{
  "init": "small_normal",
  "muon_scale": "original",
  "nesterov": true
}
Rows from block 8 of a small multi-label image tagger, named by matrix and row number. Rows with one number belong to one channel. Each number is 128 + 24 x the weight over its row's rms, rounded and kept within 0 to 255. All counts start at 0. Numbers have three digits each. After the name is the row's rms in percent of the matrix's.
After each channel's rows are labels from the 100 images, of 14848, where the channel reaches its highest value: "responds to" is what is common among them. Only what is clearly more common there than usual is listed. The data: made-up waving flags.
# r30: branch 2 reduce pointwise conv (model.blocks.8.r3.0.weight, 128x512x1x1), inputs 0-127
# b30: branch 2 3x3 conv (model.blocks.8.b3.0.weight, 192x128x3x3, transposed, each kernel summed), outputs 0-191

r30.48 101:140136146144183124130141129123087120148114128080105128144104144135150123141107131185111124177146147112123113138158118106148109129142131145157131104126119157141136118144155119129122130152122151126098149124150079100093141094104152105126134127151100110156165147159140172123166140153117146113170112087152094156136145176133110175142135130112162190068139112150112128090124103154124136124136
b30.48 114:132118076126118143146112169139118161112114086099058095133093171134107097186141106129151073127124122125135126116133152137154113129137100104145117109126149094117110113086137131124120148141120128130078160120096152149126124136125087113128078140135101089126128126119117130143138131108146150136116102117167092127142135143122100109137125093134119110097129069137160115116122127114114144119112142118159132150075139149139147151104105131097126104156142114152121147123075071149141083102136079119126127143128148080129109115123068128102111106106070119155095115122103133156083122090103096091
responds to: rhombus

r30.3 098:101099106126113146107145144132108114132113097097142126115108145129136111131121095150112203140126137122152094127140102126121091072082179094123133128156133109140128158110115096141086119103125151101109129155162136140179157131152182119153085157137104116156175130187129125103112120124077134131142154123178106088117071181093179159137143138128166150149136110182158107110100145128123142138111
b30.3 104:113146128148100134091120131106145075099127087173169143109091125088134116124056107099095158082076118113098114123173111088120107095097095119116171142123118142131123092102135114136112131101135122114116130088144141122128100118149129099118109123114117104106082152141114147123133095109147144187112081135121116143126107137126158120168105105082144146096126111137141112116117162085121147094152145082188140118153099157120090107128117117138118170097119122103124107135129114143137144125132117137122101136135120126111139095118097135148129149109058096131105152170140116118117094085127122126
responds to: crescent; yellow

r30.122 094:152103086139124098135123145127131129158069153047136144165104136137141092136143133147141116174147122134168086140103130126127106107099144151122121105134109118085118144126140101173135129168063173107131142119195123140134129151151143105094101133155120116154099119193090133159147151136097117152109099130125102145148108196107161135080120134153138150140121140210089133130120139120148135125120
b30.122 103:119142122098111127141148125075161158106109112139120113135101119119125098158059094113119120129128097116108128096144141104110118146129091153100124109093078120176069147128104141120103126121141085137106136059124143107101093113122146131093174121147109090136151179128118140146182122093122111132161112136114129150151133096141125151161151120117109124102166091157148129107099109114124131116115107119164153124117140121187084114126123137113103144142154084121102111138154118130116102079146077143108131132106123155113151105090129104143122097129080086105113157152085152119119131139147113138
responds to: grey; diagonal split; triangle at the hoist

r30.98 097:145120085206166171106117141116112174141130155090156169121077116112129112151148149126110153130137148164111141145146144111131118123127123166161087107138143084078120141152114111110080156121133131144145148126081120151099123127141092081141139170152106089130092144143092129131115112108102157144203130147063188109149111140179129177142141166156176104141149150121152104085087085168152105110137
b30.98 096:132101084145167147106114129099123105099162099099100168100098127105090138115121090131106116105132079151149123117148120123134143121155157118106133154120115132129126111114135116120123092134149093156084124122131114127136110098130157146141112146135109095149123174142125114136152116133112091110157133137116112136123107145146095125173128115086082128119127159139121125055096125078099145074135115106143145122073170104111165190103134168138141144138140100116094105124131142086107119109106078105111144155128155159129093176106131118153124120109107115132125132157091141153080101167160093116
responds to: flower; black; triangle at the hoist

r30.76 098:142164104090103109086099132070126119122091182078115133120116096132110089171137153163136135121119115079127103093149112117111096147066118107154146133131147097093187128124117136127098121142056100129113105135150086139099143168124174136104116131140135097127151098179147136113151113075129108114108152124193135116115122117130128101076107101165118104166127121164164112121137212110125178112122
b30.76 121:103123110144101089109122150105149129127144101101188134131106150143119130133100103130089101124067126091117124143155111120099103151133081158177156178109108155155110110096072105126069095105118146103141146116124134130100111123112130096126113089108123120130140132110114137139106103109080104118130103154117146127127106081100135131156132135126130164138124139136129113134132161105071162093148133075131165131142114122054104097097118133131152139105154124128137102109103099142145168129195118124140130103114103116138171119087147145124116128125100106106099114156103113154127086123132116134
responds to: emblem: no emblem; black; offset cross; upright cross

r30.50 104:124135104151156138145117114134113149103131129167114132119107140114111104109144110103170142107121143134107103128034077131114115101124126118147158164138087078104140144128132121199156150160158116140128118122158141138127075159133169144130132126132134119153090126164093122187135137122122129144122118126125114121175094173130146209153131120141132216138126152112076130091120145111099152146107
b30.50 103:100097129061110147087122144105125197095120171132110141167139122096132130174103126112125152130115103148144125161137133095190127138120118106118118095118129134130104122106112138126109133147135175098078137145111152131116083103142104118127134127153117135138138153120116145129172112092151124128116092127082124140139165119176123152113126104113133081099121122125170113094119153091122151136093103142121116166136138121149088128095131139120119097112090118115118116107100144128167107091147097119095133147092121178143147082133161100094093101125079093100144125108130121125097126109133177099
responds to: rhombus; corner square

r30.51 097:134134172111133107150130119109124141117151135093106141159130140117097127140119128086155127108130117099167132157066120124162168159147135129133125105113124113103168189143156129109125112148164115153117129154088193117147150149138104113157149133076117119137165116091089101137095135131116142131100144132164056155101117143120104130137110130101165126161154106110080153125177134164139112177146
b30.51 101:122117144067101094142132125144089112132125159149107128136186121141142147124128118124175124102174105135151116138144127116143156098140169139173048122133156110168151116094120140119181152131105149164151159187136065112108146118178105133124110133102143138098166134113104153127137090168142130082113146118142145107140107111133114147139101100131176095131129125163156115089170087140118167111148126105152132161131143131135118190089121115135135103112133122134148147161156122119133138120145149097146122155123142106100139151173131120117139155118145134145162115122159145153126143127113112115
responds to: gear; corner square

r30.52 099:117086125108146128165184150085127114155138107160151159090194088115117109106147145107082178124134142105125169131121137164123151171158140116126106165120112159155111172154150109144115111106124122147150124106129145124126151110133131144107122145096138192088106133135108149143122101177116111136107106142100164202101162119146100124160179115156129103143150139129157128153195170077141158123143
b30.52 104:121097110103154124114108126157143089111150147109100096157097110106173133168152084106105122083144139076116128107138148161187121099130108098111103123123120116119125138120105134123109126137147140099118100117148151128139098094152088106159098143104128087133100106180139124168124123143099117169101108122121110121167128142108179110084155177113140114163119147092136125117139120142141102117127081108138097152122145135156115155149094123087092102108148112137121119148171085098143084165132158115112131121138126169148097134096141188102110162138120133164127149138163111126130105113124154153
responds to: flower

r30.16 103:114123144093131144141107081141156152129075098144151106116146075133116115127131103151147090098088097045146126135141126166100112142157187116104136109106115123120147101138092047125094121146189121158145145116110110141123142159116123097144096096128144131156133082104118137104093088146155112146171109146103136101145130127126108116119059084149143063093182156143138096104115106125122136120121
b30.16 091:109147153133113112134050104104171141133117164089141089142102118115096097096098139156096123150091146121122146130158139129168146094127145125137109165121124128144116131138157128124143154108139124140135107109129095067118124108151114130144105138131136127106104132135100158115109115130135177102136121119113092110090143135138103159096091115148129166116126097168101096125138148138117124162142088079132098104106132124102123084123108135106098088070159105140159148154101092180134118159116141081120116158112099137153134167135148103119153098123129080130060147102116130126120117097136115156
responds to: purple; crescent

r30.10 098:108148133125143113127094128103094110135158121117114104111118159145104129132129131124147105131125119097139142155090104127106152120114122141104113099133164140125135124108127086126082144145112121114126137137156144128109141109151095140149121123108110128095159137115124141098102138098137138120137120137159143176131173160104092121142138141102082136126097120125113131146173154103129089121134
b30.10 112:133101137091115120138166118142096112135124115134174109121132138138112134135105153121155113118133111122108102082148061106131142135128165136155115133125156096108110121148120098108104126111119141146100156100111065137092095136145112124101096126133126134143140117108120085156127096138143122085137159114136138082143129120101130111068136147140133132122115122130165146122138087159145132120107119178123160132091151170086064186075105118106130121113088107130108111183133151117141097102143117152090126121138125057082132149156147093101140098124114161099120142106106137097096116136130112138
responds to: corner square; ring; circle

r30.64 102:126112108137106113117144161143079121118140102113128159114108133124161148134117121125121160153123131087125149112102120103132131101161122152143129107119142142161127147122136085151041106042123160136138134129156119129088171094108104097105112147179122135143108135128121098162127115145114108127103113126122113109104116145150127117128183131139137111113157118133113128115095120139143154143124
b30.64 110:130119103092136120135092066096131122099078119128164122153174137111091122152161120130131109123079100132142088156155117089132140141151131124140115136072110130104095106113102110076107109134129151137118144161144124125101110142113069140119089099134123099109100159113152137126136137112137087139097140134095107103097097114146134101125152156117125129102100116150115153123093096109139127091141070087115115113137114136180117153102149096151147128105125148138111120134125096113141140135111135159077139105076096086096107097101125174134118104143126133104157090107150137110096093138134093116
responds to: corner square; ring; crescent

r30.92 100:170124111149143147175203129135100141169104110091095157137180103206093120128129113127123140111140154097160066104146162094132140133161144130141119134163129122117121132139117136145146146176078127084154112125083110127104099126101111074104128148090118156122122117145126139126158135165104175146113155083064140160136152119114131123107166112140170103075084123129120078078202116128173162138136
b30.92 114:134067086143087143118139121103125138109127140114114127098109113124141153102107081109152112126115146059138114093130135122110087093113135087124108138114123111119146119150123149096136126089141108095087116095082084111107103166126141141079111117132137136123126134115103169108132131108115092084121124111041138075110143140118119125115118086135118115115117124117135065114133099111119106117095105125089101130114142124120135114137143079147104144109177116125112117151118061145107103141113127121085127100167142159138136105117103095153123134118144119148173120112115100140112124140090132086
responds to: gear

r30.102 100:118076132143150159132162102150112083172138116083161133136145130126126099124106127118103118038120137149130124152182129136127090135103105132125116125100069090129130112190159109096121126150113083131114157128099126135145114180111136132081115106087137091114088144184121145151107101131135116122170101116090151111154136147173113128153121106106152136127144117100170117147101111107091121103130
b30.102 098:136101113076172113140102109108122123123111110117094109123108132093088151096167126089094128143176125138145082092165083148137090105135167121138119114131082126137077162137157134123141150101150116110142170089152092156152170157118118139160102134109098141141073101127139144104115105134084121070126107114124115134140109142095182134093091147154145127128126160129094135116140087125140132139155103113177101149081126168104109145117150103106106085132150145111104111115135133098166146104123106128136139137097147135140136141090117121131108115110127139101123121084116167138105121134147133136
responds to: flower; triangle at the hoist; corner square

r30.57 098:127132108110125149163183129114132130153143103107109138127115069129127112127129125115078115146111114111091111118163114098106130088129129117113084135110140078145118130103152121177174104152095082112136111128139118137093147082110099112083137105122127161123097096200137133146155107161100152124125124104131145166136152093114137103176125119163129145124068114131094086078192135104165152127143
b30.57 102:122107110098114132118180113128122140158115098131150094151125112072125111171104114104126125132139155120111097134116104135141112128160118106106137095109138145123121116140098113088092144097134117104083122156170136148105117145142116114092168066151091129068107137120148138097174123128089097108117137096082136072122100147120128128122095096113096114154117128089138047114160102122139128100100115127150129123093136119110117126118142135143131140105092116102122110098091118126121083113142178133108111112137105143114099079090158167109098104143140081135120146110115091103137122118113112135
responds to: ring

r30.60 101:111106130088143137132109120073091116142064140145124131131140134122083118136114125159124099139127145143112068099165107071129100104151108133111117118117130112090135137146086096123107121139142143131102159126160151119176137109126102122132116107108174099151158114182119105100139078167102136100160094162223120146118137183128117226120115100130151152084139117090071126119129123132110110119119
b30.60 103:161110080122107150090128125161090133156112111095116112120093132085123081150104125136097121112155106145094097114199117078114141109111097138114161117127127151146088095142142118151113141133113107089146145096110168152127133126129154120110127143143108117126152137144156104111136119126134138166110091102134084121132116121166110107151143117127145143104107076117134104140143081082097106087143088099165160118086148130160113130098119136122130134142111173133114125132103121108133123109124091132118158153129119116098129096127090129138091107135073098094099110148143108083092148099080122091
responds to: rhombus; purple

r30.94 099:104096159137091090111115117134095118162131166156115101126136087112140136136105124112138120065151116126124110147106176145114123114094156125144133084141112098105097153131109122160120130113135116160102142144096115165132144102116136131125159151135116150098131137173117092113135123152103124131139136159115162123090093129132144141125108121128115127127071094131128144137173150156102127113130
b30.94 094:135100156122146089132148144087165134144145128147153133109134125112176099134124118127119152108144109119155101115076128122161151101140124133101093180112153146161124119129112149148121112097102088160108165133160072108097112140142154156104162111124137120164133127118154122102106113098143114133167095102152160134113136122134150083141118087083133088131092144089188124102119146082125153150124113091111151134129175153123147097124160118096127131110095109086154122119151144143139101100138091108099105118103121152079139102180142113139113116119175144096103147148129124103147090114108112143
responds to: emblem: no emblem; saltire; upright cross

r30.47 098:121085122139110124131189109116107158173116103130108105128141156158115165136108115117133086147137131133125094128180177122136062096114128118117124163121145113143119105147129114058151155168175186104146119126144099139147114121148202112144095126126122115114128104158174093150097104105120152130138166095109106190131162110121138083134149141098132130152123091136115133089138117110141133136200
b30.47 096:140133133194115108161097117110137151090092118116109122087144148128137143200085114117125147144118112113152143090190134146135129121122110167115111144091094101104141118126095160129135091171144104125105132092122132122114127123110092129139099154119119128115153116178143137148133124121107085138120108098124106152106108115136166140124128121122143138149127125123171188133110142165139152059130123128101116144127148146130105161142112071093119134203123148130109128122101147128108123157123145093139104139119130070113138119158109096097153155125130104115142115130141162094136173080109117150
responds to: flower; corner square; star

r30.63 100:122132151126131120129188147105103098120108129161066096101110110143130134134108135162171140146133144126155191113107176084132163140117120111105115120115140126128126139120116141131116135152147109092117121074092127130105135145133156099130137146102102148092126131139113124113152166138101132096105124080160162136114163116132152134071142133161156085111085123142121109117159105117090140146093
b30.63 098:140114137120112118155130141118114112124136114127113103118136108149119053083099102082115156130095139129127132097119116086135155090162111101119126073129134117113122147095119124094112140140118162097102140109144151137071088128105119134166114095125139138084120132153148119131127122124164100108115104136135104098121124127144103116088095085155122124147130072150110068163156134110081100125087093129118135128122126165121102120099122102134114150130126109116148091147090121089140113132169137139105122121113074143111153116112134090115138078113096168157094109160144114167114096098106105173
responds to: emblem: no emblem; yellow; quarters; corner square

r30.29 099:123112106112078111092153114176119123105131157136095140162105143139123131144167189132093163179140099136162145103117110149109105109134123153162124113140148122083115121129112101124122169109118166124142102168141108086100129164136172132136102142133106107152159135121142123140101123109131143113132102099148115114099158075111149100104088137062074195159122094160113127124159157158130138137179
b30.29 086:142114133128139080153123101126129211136130137147132082113124097108115128197116110110105119196122097120121144176116152121113132100129129096104130139142083133084126122151107141109141132150117154101096110108133123125150096085055109145143124122111108097129129112133132113155149134147098120126110122132167112138152131177124103111134132149138132099110170132147152088131138144115179141102103131163128175142156184143123132129157102121120131115163155106134148129139125134162101094168141093097145134106104125097135120126129104120132161156123142122178140127148181129118167118113155107082
responds to: ring; many stripes

r30.40 095:127136129160109152097182106159143137111139149110125129122132107168130149139107132086139109132133137142154177093136146148153102158076104112105116203088149114109155090168136100098084123097124101152113128160085092102161109176122037163139145149062070169139104120079105134142105141163116144138099136127089184193119100111140103125164137117093145102127118142070186110134117089130107136135101
b30.40 097:129177109120115154144116081104122109122087142086126126120136118136110125088122136082119116124103127086109150090107093145113126124135055112135145197108108152073085146125113148137117142068130165142126126117128113179137147115149117140123113104136088143114138098149144115135107120128130156072130128103106127119118152147168113134112128163062136134144098123124102118093109107107096146135101088112115093097107132096124154091121167086116111115120097117125123100144118129088116117099126169121097124133128153119142145118125105125155131131121072135082145078135137117144144177146125147153
responds to: purple; three vertical bands

r30.126 101:113160097176208147162155085104147139122098109087112131126074127113105133136150163103160087131125113105136126133128101129150127133049157116113151164085085130118102134110200100170120113142128095132115147169097133115129140182125101048113123135175156118173099132136146106111150119132173136102134177126120139098125167153091121148135131121162129092082105134122112121118115102124099089145120
b30.126 090:153127116078141153101136093114123168133169093092101122118097128093114160087107163100073129124143122122103088132129053137098105120174165118119092146125146132146098106155136121125181145127118171125119115129093129098119119139131159160136151127178149086129145095117137109163133072110134145137169117132127111136093113149131122129122129085140121099126124176130119108116120092135141100152126114137102096166116140096140060135157155157089124107078155107142131121113132111103089109106122139124116150140124126164118101117140119102140129122118137150090086159106088105109148118121111135128
responds to: rhombus; purple

r30.124 099:111124091143205112137133098150094134084150130102093142111132113149145160113090097145132175110146147144105143128097120099130137130122126155110127105132134202100118186124104132149101091111139118115111126124153134111139105158153083157135161164159130110124133125136122115148184109147124145101141136113124151128126112110115111150191095116147104139131082098100110097171180103135109131107115
b30.124 085:120109113154113146125167150127126167161146130150138169108130117132111157120109173120118150133183120125155162131114132112092105141080119118115118139139149125108151092139103143130130126111103121162147169108121152102125150121169145167080116104123129138144163113145122125154133145123113130160165127135108135140125123167106147157165118161127157103157157164108115182112132124131157086190138138138107138165110110105083145126114191156129092109130125091122135137144170138116185143111100129144193135128130151131136102122104100149119168111164127104134107095186118130134093132114172119174
responds to: gear

r30.89 106:125134136131182153131094128148127127149104135136107122096136109134191133119169122138145107142123130125138035135133134124129090160129126148127132116144125180149129155122135144114135127129143125111121131150107117140107091145114152102169131147153155141128112138154120119154146167069161136138143157102129173068122147122160120193089131127122158165111128101135172117107116117114141138127141
b30.89 093:104080104118132131106131133128147135114102175119145160115057114126111159080073099147122123117088115098145132129123112090098108126132127130123101100114115130141153140094103135103139097119079127122140147131082108137125093113156109096063151117133140107152134200101120155105125109117154096095105154112142140126185141167124142135102115097079116081118117140117132135086119152080148098136142185177180117097121096097116117152126157123116091147148116098122086155128150112093117112118139124105145145109143144117141121122127111113138147145135139098119094144121102135118129106135141135107
responds to: rhombus; corner square; triangle at the hoist

r30.81 101:109111119117131130135127149137115108146136164060128139145103121127152107121164125129081129097137126166111133139156112100145094114137105126116122119107123129083176126090128130101097112118127168134117142145157149135149143140137184142117121132121115118081105127122148161136100111118138089115096143112160112093122158123106148151117111139071088173141133117118125095140142147145138141095117
b30.81 099:127135111114146137127114115094127149094078143099134111114144117123115146132075137123127103125105109120099094149116149124068094120095128123147125103105095104112115103129121127139127118105103113137150151117179135155165169093093122088099111036119133141120093134126134159159144111105115106111130127134111150091078180155087175164087093134088094123117139141125118157133129130143120157124146121106157115146119141130134156161121137174077122103149112135098130130153161146104114109107061135140143126159118116107113139133126099138162140092124126120110088108164144132121118083098134116153
responds to: grey; crescent

r30.106 104:141128117152103111133155051136130161129112178130135145158103127123123126141155128185129105159101112141136138130150176128137117117106122130086112133128133099091150122132157127132093125113096190123089132136152095133138100194152139094144131106166069083126138129121138112131103122078091126135140156149106106104124165098134121120094109138139147135152151101150139154096123108154108139128113
b30.106 107:123097117108123130114118114107129136116091115105141086167100130130121125125112127127149160135124092107125128141140078114107141173172130198139102156117109112120108133166130151127112098175077126086113150100121094136127129123115114135093118136131121097120107112055121129158157105148105167105113102119107122090152149130099097093108151124148101135144146193143155173143116104144132164120123147172101143132108146145138162143095126100085096113141140143157109144145110137131091115142096125152105136137184144105134128136094121109169148166123148132096090148106093179132122110106160149114
responds to: corner square; circle; triangle at the hoist

r30.5 100:116156139116162144144141100122156112113148137157123086102192100103140143150112119154168116110078120125118124117089112121097108121145118129101140159105110157157174072102115106127130129099160145144127122121194174096143122134131116133183134092150175113115129131149161101123128130095158125095119125106145175116114129115128148088155102123089137113081141124121103121178124132106140161117141
b30.5 100:146084091102104110149122093125110122139129126156138092133115131102153122144106161071103110119097155165109089123106144157182159090137129133103153123115132129066157152167105124115187117156150135093113123128106122100096114089120086098136098138112118091125119101085124156113096125111096095147137095133115084107080099109131149139126126123129153133125143123105140176151099139180111087133079118129065123148127095112123092163103108103125116111113129123146159124109062111102113150146117124126134150117138129133121119123126092120130161119130118117119120168120117176114134091129125132129
responds to: corner square; triangle at the hoist; circle

r30.95 100:108101158153128101098138136153128117165127116151128131117160110127136104092143157147153102131112150141143116110167152142115080205135128140137134090157144159105159081148133120097137135141124119094123115115090132135108075129143139166132148129106099148108124129084182147133100152145112130134109109150122155138108144123121105148097113140114105119088157113096182107136135118149120130146151
b30.95 083:096117127147138125079095107145128122090121124060106099151123137174107120161123116106162159134127092116163145083129126148136119156121124102114113150176117098133107143120112183150159121156160115148154167133122068135123142127174161097138094134126115139142105091162087106140134167107142114116128140122122131143139104145138152101132122149096104069172112134129126115098145162087117136091131099169095145124136149142095158149119143114111152128157115139100157147150123139119124156133112103114148082130135118128120151105124085077069169123117175137126145111159163137113130117102116137109
responds to: flower; triangle at the hoist; corner square

r30.65 101:132099147144162070128157121129164162112098154130115104170118149129156156127135137146171098167149129150145163151126122118128096099107167175122170138130121135096139103161119139134132170137126151146178153121175135144160119120153115130107151099127115145128183128096172133163101134118133140148131135120161094143094121164119149140120097116043131209117136128105195143087122150142137096129159
b30.65 097:126116112129098131122096096128166124117108094107051135128104103146112115135121125127121114135119150095143129150094156115124128179086101127089142128137120128144116111127136097139137162154144152081132130191137175182122094122086103141158142115126138146167130156148173115119116159114091141150102132116129075150156124130110118099134128134152113108111102121149123104130141133123078156177096102079117114114150104131133066110096133104110107119146135133153116127137134112151117084099110126125141184101110158129103120087173098107128145071144096118129126141116130120113156164129079114121
responds to: rhombus; purple

r30.78 101:138147144122113130141130104147172146169160118186153118127134135135095158134165118119149112137148121090158164163127108121138128136165173130106149122125143099140146112141169130150113085167176154158128168130122126140122153123094123102160105162141128141109152128092133150149140120085099170124145107169123171144086162127119114130089085119125116068160084159097099140115145146133140126124165
b30.78 091:112127113129141138160097107105119141132135135106158126115093148098123140131102172109125094171074141101119147134147120107103116088143122146117150160145088123135114100130139107160105135110151081133143092087124114130101101130094122172116102134138115152134110134125118120109173086141089124137110134127064089120133136146086114105116135103168055102105121122134105098114102156097136132089104134129106134127132158143131139118147081109138126151084117118116147077130139103141119120163122107075124124094126145113142119159137150130073177130092120077128091109115091113129143079149143084110
responds to: purple; ring; triangle at the hoist; layout: corner square

r30.83 103:139118119111150130159142130106129129097133156098096133157118096097089160136110150084130129114063140135163146085089155136133098122112131124117121108123090092126118135123118161102161093093155129166146079155098132104123119155109106119124154125122125122168140134163108086132155122143099128128138118115107129137156110145184111094100121105096162173103133143151154130112133126105130159113106
b30.83 089:166156134130129104124153090150120127162101161135135150088127126161144127121158067132130116128124115120105127129063136167129143101162117094107129153108131126170155112128096155136133168084110104105164139143124128141119123124151133157138163081095140156133120128135124134090088076141158168123136109100194120145120105153124130148149127090144141117138099141115132123088150125099161143125158130128137105090108135124184122119088159076138134126142146132105114140148157134134151158103109214128142142103096125095150089106141117123140141137144120134066147143113161140107153160141118114129
responds to: corner square; purple; star; layout: triangle at the hoist

r30.15 102:115168163118124149161150104118147112116144102186128116108156130173168108137090137084207139132090112144098137136064089150137171139135129111106113176137130105108144106154162107165160129095126126136149129114119101074124131202137093121146148155154149083114128133119120128110106152117126099117105114116118084111090163138134114119102140148143113121196141167147139183125118125132103121105118
b30.15 098:128100144117104107168102119139179136110094153134154153132134111137113125076160156076092116089090147112080120143161111100151101094109104110136130154176135132098123143109134106124174147115126161097141127132153151120138101121161139131143109115097084113163106151120130072139077069127107161128123154123166135085112099139096121152102141118115129139162144113157117112145138109098139098106132128101103126113205102139140138158098109104125082102127112135126114133108139165108153134152130143106143145104099142143087128116137115129113133145129135152111133082122163105127155133086125166095
responds to: ring

r30.112 095:126091127111144111102129100131122113192111127129155081111130134152139121123138110118143084137152123122155104135122170118090115135116120107109139143134146105106175120094115118079116117152117143094107128137120088118141147108101140123178121088131112173121123148199171159118117089170121178107126128106134161176119125150102124122127131097088134109131073098137096121144150143122129077084122
b30.112 098:116126112152109163097116139135183095160134074144206121106123096110129144117125123101093119126105131112118120136143136121118159143118107097095136143137138148171135141141087091136131160115120138143096138128159156161103122109118121135105125066142120123122140091175114146118071119113122140101102079113126110148128115154140106103115119119069115154145158078109160151106125174111180132131115119116098137136084134118133111098144152097061118114108152118102135112151151092145105157106160156101151108088084119141122141124124132166158148092094116133117112130127158111145094117120119116131
responds to: emblem: no emblem; purple; many stripes

r30.17 102:162123112135133119166141124104140104157144111129103126124128131138111140104098154089143134132161140122128133130131135086126166177130136143163114133130120166152088117125122164154105115111141093164142123112099185132152143141133078102135119139127099131155125133128155103177085153153136136133115110126092155126125127091166088126190135116126090081125131134131155112198130077119141192129129
b30.17 108:090105154124129131141102101125101127118160112121139145103176097137145112142131117094110102157157120140134111144117131154138146115098166137130079112143137184104145134127093143116172165149096144156179145075120130116118153150132099102109116139107137102145096137120146140133127085155111112176186110123126135131151121108121128110124116162135144091122153139120132130114125153175145108107118107118109108135090102126151083153165131102111089073147150134148124135101153096119141125103129146135103165141150135114139095161137115181128164167133147137127128110090088142132076109148202119082
responds to: flower; black; gear

r30.14 102:116156176131146156132138114122124149113151162165063184130127114116149131153111138140170121096146107190111103094150098133123113118104098150126124140143113122098125108151124121115160123110152124125142088122153117117116109128129109162129128168115139145096138141089105107109078146117150125145112140112145141110096070105156145113152112160176130125121115113101108107144133124127141071194127
b30.14 099:085134108101093128123109123122101113139087118126139125133127114127125116125134095115148140121166149104116132133144108102175130111142136154122114119116119125120117102127137145120095097096124120134118118052120120115125163146144147110134097161140126104110124152099149102128084076073103144134151123148153138084125151137087108088163128121125101127105115150103124081168148131127123117136118108120104135146099102123062138137113138140092140131174091086160138134090112149109103133091125081126122069146160156132128135105133078112107127104092154126127142070049079141128108111102103149124
responds to: corner square; triangle at the hoist; flower

r30.82 103:107172119134112174134077122125115137082144103143114110118114112157098135129123142131110179129169119125094115127102097131115159136113113162113118118119106140164077104117124102172128123146107104111128120073119118122072121092137123114136083119170125118095114130114089150118127147086161140100112113107095107125108116137133110099110174135177128103149150171139129084080148120109137138109143
b30.82 113:109124123115083156162121096129153168108096126106162095121101101108115144165110125125171103106136126122097103139170104069138160123148135097139129107118096136110114117133111128093127135136142117143089116068134084124093168147123104130108127123129093096125098139156134076137117126135081082086141100149145124102107147112126140100143097096119097158132142063126115089101096121141149117115135126114142130149124092129145096173148173101093111092159112146140106083113085164106113132143142113106135126115120095103133139121136143136186124097160098132138115123138132107119077133104151145109
responds to: corner square; ring; crescent

r30.75 099:136071128127142162136105148107107121123098148051099116102115119096097154152138163124103152140166121129138114121113128124104123067114149134105135156125097115134102125105127135125103133119138157117140129165132112127127186079163162103125120133182067130109148121120095106184161094143093120137158144119111092120154108155161152121157153112112151113122139106153166126114135131162126133132141
b30.75 089:098126116167144152163140126099155110146115145146114130114111128138109137107144131077092123138117102111104144149132119147104088156094102120193151139136147100143103127106165155121145120086114122122102133073087100147130138137098121181105138118111111112125124136165128122129119117113128125103132146127123158152100120122156174133145129133122084129135097146152139117107114141117126192130157102131136120192126113106147090173113130170173122143180093132203163096136126081109141135116154139140121107136118138112097116163089115102157094142163122130158162147103163126121081121088138127126
responds to: crescent

r30.32 099:144096156136108188134135114096172135096165120165152152150157146108145156132072137178167128135154141136161128131147106109101166125101142109104147105092141124138075091151135145154151111104135171143145116163101165099158121121145090134201132150107173131142114136167152106147133128151138139115147098123091110072117164169143095133155085130116145119128133146114143137161067121148152131116200
b30.32 103:100165122107102114115064137135124072142127149121097149085060124145135149099158105123127136122130152103178078124141193115122135092132121141130105086128094178093152130132135155125136125188113059111092118134149099144112118125093172114162135156119103156085116167123129123123092115112090120163124124121148088110132100149132134098135132115092158129140115127112172133130114139149129103099115135081139120147121115142103138113129095108143157155082127130126112138120121123146103117147125133108118128120171132127144130125112103115087128135123105110106108122095098160097087089139110120095
responds to: gear; triangle at the hoist; corner square

r30.59 098:121141117129142105130103152125154139164124181186131148139152123120146149150104097078191079096137117113118153133139164132140118150113126097135138133147170130132136100114113132072161114097171136145101154134124119126156130120138076162115112135101129157116095134101141139139107128118154144142123140155081157115128100084139103150099135121124096100121153125115159136164124150132112071164139
b30.59 103:141126139149115149126149107152113158146076123113090123073121105103134111131134126126088146093140080097091111157127129119116112162188119107126140137120125129147126117103119148159128131093129120101148109159140109118140155122121095164105115147081112148092145133141087096125137099067137174132150122118106151141151090133103172095162130113116087081136096122123126129105110117101095150134120176120105105131139098134114094159140119073092088140156118093138155126174125152149112135139115151128104103137129117124105115098087141129117121110149135153113105111147117086093183130078169150118
responds to: crescent; diagonal band